{"dataset": "small renderings of single solids in any pose", "train_examples": 98750, "horizontal_flip": false, "encoder_activation": "gelu", "encoder_bias": "all", "text_encoder_causal": true, "text_encoder_norm": "layernorm", "text_encoder_head_dim": 16, "text_encoder_inner_norm": false, "text_encoder_drop_path": 0.1, "grad_clip": 0.5}
Rows from block 4 of the image encoder of a small contrastive image-text model, named by matrix and row number. Rows with one number within an expert belong to one neuron, the router's apart. Each number is 50 + 15 x the weight over its row's rms, rounded and kept within 0 to 99. All counts start at 0.
After each expert's rows are labels from the 100 images, of 14976, where the router gives the expert most weight on average: "top examples" is what is common among them. Only what is clearly more common there than usual is listed. The data: small renderings of single solids in any pose.
# router: router (encoder.blocks.4.mlp.router.weight, 16x256, trained with AdamW), inputs 0-127
# up: expert up (encoder.blocks.4.mlp.up, 16x128x256), inputs 0-127
# down: expert down (encoder.blocks.4.mlp.down, 16x256x128, transposed), outputs 0-127

# expert 10
router.10:75 48 29 57 67 61 42 52 09 55 36 43 67 57 54 35 44 64 48 31 45 58 45 64 66 57 34 52 48 47 45 75 62 23 59 33 73 61 42 38 58 68 66 31 68 57 75 58 62 55 41 60 51 66 33 44 35 58 65 43 08 48 72 62 43 70 46 41 47 63 33 54 75 55 38 29 61 44 51 79 49 67 40 47 48 40 28 54 61 52 43 44 53 56 76 46 50 57 19 59 30 64 56 59 72 57 55 62 35 46 38 51 81 49 71 32 64 23 71 59 74 40 82 47 61 36 62 32
up.0:25 63 47 46 54 40 52 68 63 43 38 71 61 42 63 54 40 55 32 22 64 54 53 40 11 42 52 54 54 35 29 73 30 68 65 69 41 54 49 57 32 48 66 27 51 54 33 52 43 67 31 58 56 95 69 49 59 37 49 48 52 72 17 47 42 29 55 40 88 57 35 47 55 60 52 74 47 50 22 48 75 32 51 46 70 42 59 18 46 49 52 43 84 52 53 37 58 49 38 35 13 55 42 57 39 50 47 62 65 47 34 52 39 19 70 53 23 34 69 34 56 57 52 51 63 44 40 37
down.0:41 61 60 64 82 44 38 31 50 44 13 47 73 15 38 53 48 57 63 70 46 62 19 75 76 50 38 33 32 80 61 76 47 53 67 66 59 64 58 65 35 54 56 53 62 39 64 40 48 67 48 67 60 47 63 55 63 56 68 53 54 35 62 42 60 56 52 49 56 60 48 37 46 63 61 61 49 14 50 68 56 62 79 27 46 66 58 52 34 53 47 54 33 21 66 63 32 65 55 69 61 36 66 63 61 54 58 40 62 40 41 56 30 48 49 56 44 64 59 59 51 40 56 22 89 57 56 62
up.1:54 22 67 47 51 26 47 57 34 49 28 53 48 55 43 46 23 57 64 70 68 41 75 58 59 67 29 42 57 49 70 39 59 45 44 49 59 56 63 64 57 99 55 59 42 49 74 65 56 59 63 49 50 51 41 36 24 49 44 48 54 35 58 70 16 58 45 44 24 37 37 43 50 45 58 62 54 36 51 56 41 53 80 60 23 54 43 61 45 32 44 44 65 21 52 59 40 57 54 82 58 54 62 46 71 58 56 43 43 31 34 61 41 83 21 54 43 65 54 65 66 53 49 40 29 43 71 67
down.1:79 17 76 29 53 18 54 68 42 54 33 45 79 57 63 57 80 62 49 64 37 51 43 43 52 28 37 52 42 50 65 78 59 67 55 79 73 50 69 32 38 55 58 51 50 26 67 56 49 38 34 53 20 45 43 46 28 70 45 70 34 45 41 44 45 26 29 51 54 27 47 41 49 71 41 64 48 55 73 59 54 71 51 82 30 73 55 64 71 48 58 56 41 39 44 34 32 54 47 77 45 69 44 49 64 37 35 39 27 39 37 27 52 76 49 44 71 41 42 82 32 30 60 51 33 44 56 37
top examples: red

# expert 11
router.11:38 36 54 32 77 44 80 68 51 22 06 79 53 56 41 36 50 49 62 56 50 49 60 68 36 45 56 39 54 46 56 48 37 45 32 46 73 35 45 42 58 61 22 32 76 36 28 45 56 50 49 47 39 58 38 38 30 38 55 36 57 49 48 52 39 57 45 68 43 43 57 54 58 41 58 79 51 82 43 59 47 43 71 72 38 46 59 49 31 46 59 72 45 40 66 47 45 41 31 50 35 46 54 75 65 58 57 45 56 38 39 34 49 57 43 60 26 52 44 77 73 56 44 14 59 44 50 69
up.0:27 26 45 40 43 29 51 43 59 24 43 48 71 57 57 73 53 35 51 33 63 54 55 54 51 63 58 59 36 53 22 50 58 39 62 34 29 59 61 58 22 45 67 51 25 63 67 59 48 54 43 52 43 91 50 55 58 59 48 62 19 68 54 40 55 54 31 12 66 50 59 89 36 47 38 40 47 37 11 46 11 43 25 41 60 38 62 42 48 56 52 34 67 63 42 41 58 46 49 40 31 43 60 18 43 63 43 40 81 70 50 55 40 18 76 42 55 11 53 34 50 27 60 67 55 57 50 45
down.0:58 67 49 49 62 60 57 50 28 55 52 59 38 78 60 54 39 68 63 66 36 27 65 42 53 64 35 47 49 39 66 56 65 42 52 34 68 57 47 45 36 58 83 64 44 48 66 77 31 50 48 67 39 24 37 32 46 63 40 65 50 57 64 65 31 59 61 49 35 54 47 72 71 47 37 45 75 22 51 79 38 45 44 63 44 40 42 60 62 46 48 35 52 42 31 56 61 55 71 38 67 40 45 56 67 51 44 75 68 86 46 88 38 64 40 41 77 49 63 39 45 26 77 75 42 52 64 47
up.1:46 64 42 51 60 60 63 34 65 73 77 53 50 66 74 50 41 46 46 47 56 31 60 47 33 51 55 53 45 62 27 57 59 77 69 37 55 47 50 29 43 39 65 40 32 46 71 63 44 67 47 54 35 67 32 46 64 61 53 57 31 64 60 24 83 41 44 41 61 57 28 53 65 66 54 51 62 59 65 63 31 42 14 28 43 49 55 38 75 49 25 29 49 58 67 58 38 59 29 57 78 21 35 32 32 55 35 76 43 54 56 70 16 43 72 38 62 20 66 26 47 30 44 55 38 37 54 36
down.1:39 43 47 47 57 56 40 65 55 53 57 57 66 56 50 75 33 52 45 33 59 65 48 35 49 46 78 58 51 47 19 54 67 44 82 33 38 43 82 63 50 36 62 51 37 61 48 42 63 42 50 51 40 57 46 67 79 67 45 43 44 61 37 07 78 56 53 56 91 40 70 75 46 26 46 51 44 60 56 32 42 42 35 40 79 65 65 60 59 63 52 40 46 51 27 30 47 36 28 66 30 63 58 49 29 41 34 43 57 39 63 47 71 47 68 33 49 22 25 31 28 28 29 61 40 48 24 65
top examples: yellow; orange

# expert 6
router.6:30 41 51 64 54 35 83 50 67 52 46 74 56 35 56 59 37 40 41 17 68 18 71 56 35 62 72 37 66 55 36 57 59 70 66 31 55 24 36 57 45 26 57 71 25 29 67 69 39 57 66 58 70 52 43 58 70 54 26 57 62 71 39 55 52 54 47 36 58 39 34 45 47 51 50 43 78 42 22 40 70 24 55 36 53 63 52 44 71 47 64 38 58 48 48 50 43 61 53 30 58 54 40 23 80 75 53 56 60 69 53 48 49 42 38 55 77 44 53 32 58 36 20 35 51 55 60 30
up.0:46 46 35 40 66 34 48 55 60 21 53 32 77 45 67 35 55 45 52 47 57 33 59 54 55 57 16 53 54 63 31 34 56 73 53 29 37 64 55 67 47 57 49 60 47 30 54 56 10 56 50 70 53 70 55 57 51 48 38 71 65 86 82 62 24 60 52 47 38 51 59 57 40 56 60 64 79 10 42 51 85 27 52 54 54 72 67 63 47 64 33 54 50 62 64 54 52 56 69 51 61 28 36 52 42 59 42 66 44 64 52 73 00 52 42 43 44 71 48 39 47 79 62 50 54 41 49 52
down.0:48 84 03 46 50 23 34 70 65 66 54 33 57 50 48 50 13 65 48 42 69 43 40 43 74 39 22 76 52 49 61 46 70 48 51 44 38 26 60 40 60 41 13 50 37 64 67 55 53 58 68 55 19 24 50 42 49 40 58 52 47 43 57 55 39 50 52 69 59 83 67 44 63 60 75 20 67 57 54 73 37 58 23 63 41 47 46 44 73 74 55 26 82 29 63 52 28 34 62 57 62 16 37 62 54 52 60 40 34 68 48 87 22 65 44 45 64 38 55 32 51 44 53 49 52 39 62 47
up.1:72 40 77 41 36 55 41 45 29 49 44 49 42 66 49 79 52 54 64 52 30 66 28 39 61 38 22 69 36 51 39 49 74 31 37 47 56 80 47 40 38 42 52 38 59 52 46 57 51 54 33 58 37 59 34 46 47 56 68 63 29 69 47 42 44 38 27 44 57 65 45 49 37 31 53 36 57 60 63 59 38 77 48 65 47 35 46 68 30 49 45 66 43 67 27 37 63 48 35 68 46 72 53 72 59 29 43 53 34 49 19 63 67 42 71 26 36 46 31 64 37 27 58 59 17 48 28 67
down.1:37 55 48 39 62 45 56 29 66 39 59 26 75 70 43 51 60 41 66 65 69 31 57 35 45 63 54 65 65 52 32 39 53 53 51 27 35 38 83 53 42 36 37 14 50 65 31 63 36 07 52 49 35 65 16 56 66 40 61 44 52 57 63 37 71 66 22 59 56 33 66 57 46 17 32 72 47 51 72 43 37 46 34 61 58 54 43 65 60 31 79 47 51 63 44 59 64 36 64 54 50 22 51 42 17 46 70 62 68 52 72 79 27 20 70 42 71 63 33 37 46 55 45 52 38 75 41 50
top examples: plain; red; orange

# expert 9
router.9:29 38 58 51 62 33 49 15 49 61 53 20 77 43 59 70 24 45 31 56 62 48 57 19 51 44 54 59 63 80 54 45 77 33 63 52 58 62 71 63 35 25 68 46 27 51 44 52 40 59 48 44 58 57 44 33 72 46 57 78 35 53 40 38 50 68 42 41 79 50 36 68 43 45 63 50 52 37 33 38 61 65 22 42 59 32 17 56 54 45 51 15 75 63 42 45 50 65 41 44 20 48 44 44 31 49 67 39 39 46 64 45 34 22 71 25 59 45 65 30 34 54 51 84 42 71 58 41
up.0:68 34 43 41 36 40 76 95 47 52 57 60 43 47 69 41 46 77 44 50 37 46 49 34 33 38 37 48 47 43 60 49 60 93 47 41 46 77 46 43 39 49 56 52 58 61 41 51 29 68 52 74 53 68 44 48 58 39 40 73 60 82 53 64 30 28 47 44 42 53 55 40 42 57 39 56 64 32 41 48 63 66 44 56 37 63 65 18 57 33 56 44 45 56 47 30 47 56 50 44 46 37 34 69 31 53 27 52 29 38 33 86 21 61 51 51 48 51 26 44 55 79 45 44 27 29 32 48
down.0:41 52 65 60 47 52 57 42 48 50 60 31 62 59 48 40 29 41 69 55 47 60 55 59 48 47 14 77 50 57 46 66 71 59 40 60 35 48 66 55 43 51 53 64 42 38 53 29 51 77 32 64 52 20 65 36 41 33 33 50 70 46 37 65 44 49 66 48 29 50 46 27 04 58 41 44 64 19 41 35 69 75 62 37 70 59 55 74 36 38 46 45 70 42 37 59 54 47 71 37 45 51 16 51 55 66 49 57 46 51 39 22 33 41 45 57 70 59 37 66 16 56 44 47 51 73 53 33
up.1:67 48 38 23 63 40 31 13 66 44 48 46 69 55 58 32 41 27 59 65 52 26 43 21 53 54 51 56 65 67 69 27 59 63 71 62 27 51 51 42 52 65 58 30 54 44 49 53 61 36 42 58 49 36 39 33 51 59 37 39 36 31 60 46 42 62 64 44 26 51 65 79 37 46 51 60 48 51 73 19 62 64 23 44 41 47 29 61 33 61 68 53 40 37 92 67 54 40 33 54 41 28 67 56 62 60 50 33 50 48 71 52 12 52 78 51 78 26 43 41 43 38 78 47 66 78 59 61
down.1:60 23 56 57 46 38 50 69 38 52 65 61 43 44 78 46 57 53 24 37 34 56 50 24 40 14 45 52 46 55 62 68 49 63 80 62 60 77 69 74 31 52 68 40 55 55 60 52 27 73 49 60 50 63 40 25 51 64 32 49 30 62 33 69 41 31 42 54 34 43 61 45 55 53 50 79 53 32 43 56 69 53 31 46 50 54 82 47 74 62 61 29 35 55 51 49 44 60 38 46 48 55 28 75 33 25 41 71 51 62 31 65 33 61 72 33 41 32 50 46 50 40 69 47 53 24 58 63
top examples: black

# expert 4
router.4:49 70 60 23 62 53 85 67 34 62 48 37 48 88 46 41 75 58 71 23 49 52 50 63 42 67 26 53 62 59 60 56 58 49 33 45 71 53 59 47 45 39 24 45 58 31 68 68 30 62 68 71 29 53 36 49 41 59 50 38 42 56 54 56 57 58 38 37 56 34 46 63 67 28 72 30 69 63 46 66 31 47 48 75 42 66 74 75 61 20 48 42 43 67 51 35 34 50 24 46 53 36 38 57 67 49 28 68 58 60 48 69 56 53 48 34 59 64 40 74 76 60 17 36 27 28 67 33
up.0:49 57 48 43 68 45 44 51 69 40 40 48 98 66 56 50 51 60 65 80 36 43 43 38 71 45 33 62 42 53 60 43 47 84 62 55 41 33 60 45 39 60 61 28 40 35 61 53 68 51 37 62 24 40 40 24 34 36 58 36 19 40 33 31 51 58 66 52 49 79 54 65 34 60 38 61 42 56 64 33 54 80 23 49 50 41 55 68 26 58 70 56 38 61 72 67 62 18 51 48 55 28 70 57 18 16 51 05 68 52 62 51 33 39 66 31 48 17 34 36 37 23 70 47 57 61 32 34
down.0:89 44 25 52 62 44 19 69 35 56 58 49 67 58 89 64 38 60 26 25 53 59 19 27 68 33 36 65 34 55 49 54 84 38 80 66 71 54 58 42 39 67 64 52 67 48 72 14 37 53 42 69 54 42 49 33 41 45 33 67 12 44 71 51 32 30 65 62 49 54 55 71 58 58 37 51 54 24 52 76 56 56 31 27 45 59 52 55 69 61 44 45 40 34 55 60 43 74 47 42 36 64 46 57 53 43 38 55 42 44 48 76 60 65 78 23 43 37 43 50 34 51 66 63 56 29 58 52
up.1:72 60 51 71 43 44 64 43 35 47 74 53 55 33 84 54 45 41 12 31 54 55 17 42 41 58 53 64 38 60 53 57 42 69 48 52 68 51 48 43 54 20 47 60 42 32 51 45 65 66 49 64 49 54 64 29 82 26 52 67 45 57 43 30 43 45 64 69 79 68 14 45 47 70 58 40 61 39 39 42 85 40 38 26 46 50 62 20 78 71 35 40 61 49 67 59 46 54 40 50 44 41 25 50 32 65 31 89 39 49 43 41 43 42 65 36 39 28 63 43 23 45 58 55 64 38 43 00
down.1:51 46 22 49 62 39 38 40 53 58 50 16 54 30 52 46 55 48 41 46 53 41 61 21 20 64 73 47 41 57 55 33 16 76 51 19 35 72 60 20 44 98 45 44 63 74 62 43 38 64 39 57 64 61 42 47 74 61 43 39 49 35 26 40 66 55 67 33 45 57 36 43 69 58 63 76 65 65 56 40 46 60 64 42 49 56 42 36 62 31 34 24 47 28 56 65 48 34 37 41 34 45 58 53 42 51 57 45 61 30 37 64 49 43 64 53 49 39 67 29 47 99 71 38 68 11 48 36
top examples: red

# expert 12
router.12:74 37 40 38 40 51 25 72 52 42 42 68 42 55 37 56 43 62 69 71 52 51 66 55 54 31 29 36 27 35 57 56 43 55 47 39 45 75 40 52 58 82 84 52 52 78 72 60 38 47 42 41 63 66 58 58 38 71 53 46 45 59 86 62 55 38 48 30 05 46 67 48 70 58 25 71 44 27 60 61 40 49 80 57 56 39 55 54 43 40 43 69 42 40 46 37 62 48 79 60 72 58 50 46 34 41 57 53 63 50 43 66 58 68 43 68 48 50 43 32 66 58 68 56 39 48 70 74
up.0:35 58 60 73 54 64 48 31 35 55 73 32 25 48 66 57 16 48 47 71 50 65 32 34 58 72 63 51 60 34 58 46 65 41 62 50 56 71 36 45 50 59 55 62 37 65 42 46 80 42 64 53 65 51 57 54 67 32 42 65 61 67 43 41 28 59 64 41 65 83 26 47 32 43 37 73 55 21 41 61 54 51 46 24 49 32 29 47 49 60 45 40 60 56 48 59 48 55 58 71 72 62 44 35 50 47 84 31 52 49 65 55 58 45 40 37 57 23 46 54 34 49 54 64 71 53 34 44
down.0:61 45 70 60 40 48 59 32 38 54 75 50 42 39 55 31 44 45 38 67 33 51 71 55 44 47 47 58 45 65 69 37 63 28 55 64 80 60 32 31 57 29 41 60 41 28 72 53 34 53 56 41 58 48 50 30 34 69 55 61 61 57 46 63 22 43 33 43 50 80 21 26 70 79 55 23 43 40 51 66 51 43 44 36 37 20 22 63 69 40 51 43 75 47 64 70 48 77 39 74 50 33 40 36 67 67 54 60 41 51 60 42 54 59 28 51 46 50 59 57 38 46 79 79 54 40 88 52
up.1:54 61 66 31 49 46 44 56 68 57 41 31 64 73 32 54 43 63 87 47 72 59 57 53 75 22 30 50 69 60 48 51 74 44 43 61 45 75 67 62 45 52 21 40 47 71 70 46 35 49 45 48 37 49 22 73 26 40 71 58 40 67 63 54 59 57 38 35 46 35 80 57 45 23 32 51 31 51 52 48 26 78 47 63 57 69 62 78 48 57 47 67 32 81 25 40 51 34 93 46 43 53 53 71 63 44 43 38 55 60 39 46 53 37 67 38 40 45 31 57 50 28 42 37 49 64 35 93
down.1:59 36 53 38 27 80 62 62 50 53 66 54 07 36 36 49 52 22 19 20 44 58 60 40 46 50 69 52 51 35 18 45 86 37 27 59 28 46 45 83 52 17 50 71 32 62 52 46 52 38 66 28 58 70 54 67 36 50 57 33 55 60 44 50 61 44 34 28 78 42 35 60 55 39 50 26 41 78 53 38 56 55 23 62 53 43 37 56 56 67 63 33 48 63 42 31 48 46 42 19 53 61 47 29 75 56 53 59 31 47 57 42 72 44 38 52 39 16 28 31 77 47 33 56 44 48 35 42
top examples: yellow

# expert 5
router.5:39 66 42 69 40 53 51 62 51 38 63 58 35 55 56 20 49 45 44 70 35 62 41 42 65 64 66 40 52 35 43 56 42 51 83 75 23 55 46 73 52 63 43 68 45 59 52 30 70 61 56 39 29 38 48 41 50 38 39 44 61 42 43 39 24 47 76 48 54 42 47 39 31 56 43 49 47 30 63 46 79 31 64 06 58 47 52 32 69 44 42 56 39 28 45 63 53 41 77 69 42 40 71 54 46 50 53 48 55 48 74 54 64 62 29 49 41 66 52 57 39 62 61 41 81 77 41 43
up.0:80 43 42 51 64 58 63 34 23 61 47 65 67 57 70 57 73 55 44 28 45 35 45 63 49 57 39 61 49 58 50 64 58 46 33 29 74 62 55 58 51 36 70 53 36 50 76 67 38 60 52 48 61 58 63 52 57 60 59 62 42 58 37 31 55 77 63 26 50 68 37 82 71 41 61 31 59 47 17 77 42 64 55 42 52 41 54 45 64 62 14 29 61 51 60 56 62 46 06 63 48 52 43 15 40 51 65 78 45 61 60 34 56 58 54 51 43 30 66 47 52 47 65 71 50 56 52 50
down.0:77 50 84 55 54 48 71 55 18 62 71 52 51 39 57 42 50 82 39 58 48 64 65 50 24 55 44 38 62 60 37 34 48 25 50 43 51 94 56 33 48 53 65 87 56 55 52 52 44 51 46 44 58 39 60 59 35 46 34 71 47 67 60 59 28 28 42 46 66 41 26 63 61 72 58 51 50 31 26 55 63 48 64 18 46 54 42 24 65 53 16 59 56 65 59 57 52 65 43 23 63 61 21 58 63 57 30 51 04 32 51 42 79 48 51 22 46 48 44 51 58 46 63 39 52 61 72 42
up.1:83 45 70 29 49 23 53 41 30 59 36 47 70 55 39 69 48 59 43 50 54 36 46 45 43 34 37 74 43 77 50 48 86 43 38 43 69 72 60 47 33 34 51 32 49 43 32 58 45 51 40 67 27 37 30 36 61 67 61 62 23 71 66 43 65 50 30 63 48 48 33 51 58 52 70 40 75 69 59 56 32 65 33 60 26 36 41 61 51 69 53 43 46 62 62 47 47 60 24 46 58 62 40 64 60 18 44 56 42 54 27 68 37 66 77 29 50 34 43 34 39 16 50 65 24 54 33 44
down.1:76 24 36 33 46 29 28 62 51 55 48 54 66 51 75 65 24 56 36 43 45 34 53 23 53 31 69 47 35 67 56 50 53 61 59 54 56 52 48 51 20 61 89 34 54 52 68 55 38 49 27 35 58 58 13 30 54 76 35 53 23 64 50 36 46 29 41 62 41 53 49 77 72 61 43 60 45 55 53 39 50 59 31 48 41 72 70 26 44 69 32 45 23 64 48 50 62 48 43 38 33 56 64 57 52 30 42 72 41 35 43 75 54 53 76 35 34 22 67 31 40 10 69 68 48 23 52 58
top examples: black

# expert 13
router.13:18 63 48 63 44 47 73 54 37 65 73 64 51 52 72 51 71 64 27 49 35 50 62 58 26 57 58 24 31 49 21 36 44 48 44 57 53 32 33 40 63 10 50 76 46 48 61 23 52 55 57 51 90 77 61 52 46 46 44 53 50 45 40 20 40 61 56 41 74 62 40 42 50 59 41 42 54 50 38 53 50 56 42 57 71 27 53 42 65 39 47 58 29 65 42 52 75 64 61 35 40 45 34 46 39 77 50 54 20 75 55 24 72 32 57 49 67 63 79 41 30 66 60 39 60 48 47 29
up.0:53 41 64 59 51 29 44 41 50 33 46 47 42 56 27 37 44 62 64 26 43 62 72 33 50 32 45 57 57 43 62 71 66 30 99 43 43 44 54 46 47 55 34 42 30 66 62 63 50 49 62 64 54 63 40 56 37 61 55 64 49 50 39 72 29 34 40 45 64 40 64 47 29 34 41 33 37 67 40 52 41 54 36 52 31 27 52 73 43 61 82 53 67 37 20 60 24 34 63 45 43 38 69 39 62 40 24 44 35 38 58 33 62 30 51 34 64 60 35 81 54 43 53 34 53 41 11 76
down.0:58 63 37 67 53 61 47 45 34 80 71 37 34 52 54 35 45 71 41 26 44 56 49 30 68 48 76 06 85 42 62 34 56 33 58 49 65 55 25 21 49 79 15 69 80 78 48 35 55 40 51 46 41 46 56 35 39 57 59 72 57 50 62 70 25 28 72 43 56 55 42 53 74 62 51 44 40 60 54 63 53 50 62 36 36 29 31 45 61 43 58 37 60 24 79 70 38 63 26 37 55 27 27 58 75 53 72 32 53 23 25 48 82 68 42 59 23 37 58 63 62 71 53 34 74 46 84 48
up.1:43 57 31 55 56 52 67 77 63 88 47 48 64 73 50 42 57 79 48 21 51 60 67 52 44 36 41 46 41 77 44 48 55 40 57 42 67 57 33 67 46 38 56 45 58 46 41 62 40 50 28 72 70 57 54 56 41 60 54 43 44 46 66 40 62 54 40 38 16 40 45 30 57 40 31 56 48 45 50 31 57 37 52 41 73 65 64 42 41 58 33 39 61 92 62 25 78 69 37 32 19 47 37 58 39 44 43 80 65 49 36 45 62 44 53 44 68 58 75 49 40 57 48 42 46 72 64 52
down.1:38 54 62 36 62 53 52 29 55 54 52 38 37 66 01 39 61 40 77 55 68 59 64 66 61 53 63 50 56 64 64 54 60 26 40 42 41 39 51 42 27 88 58 29 62 82 51 59 29 39 40 55 45 70 36 32 40 51 71 39 84 49 72 63 63 44 37 46 26 19 35 41 61 56 50 68 58 59 63 47 43 48 65 52 48 32 46 47 52 32 59 51 68 45 56 67 67 44 34 33 61 40 37 46 53 68 52 52 78 28 22 29 42 51 36 77 52 54 51 58 74 51 51 42 36 63 77 76
top examples: purple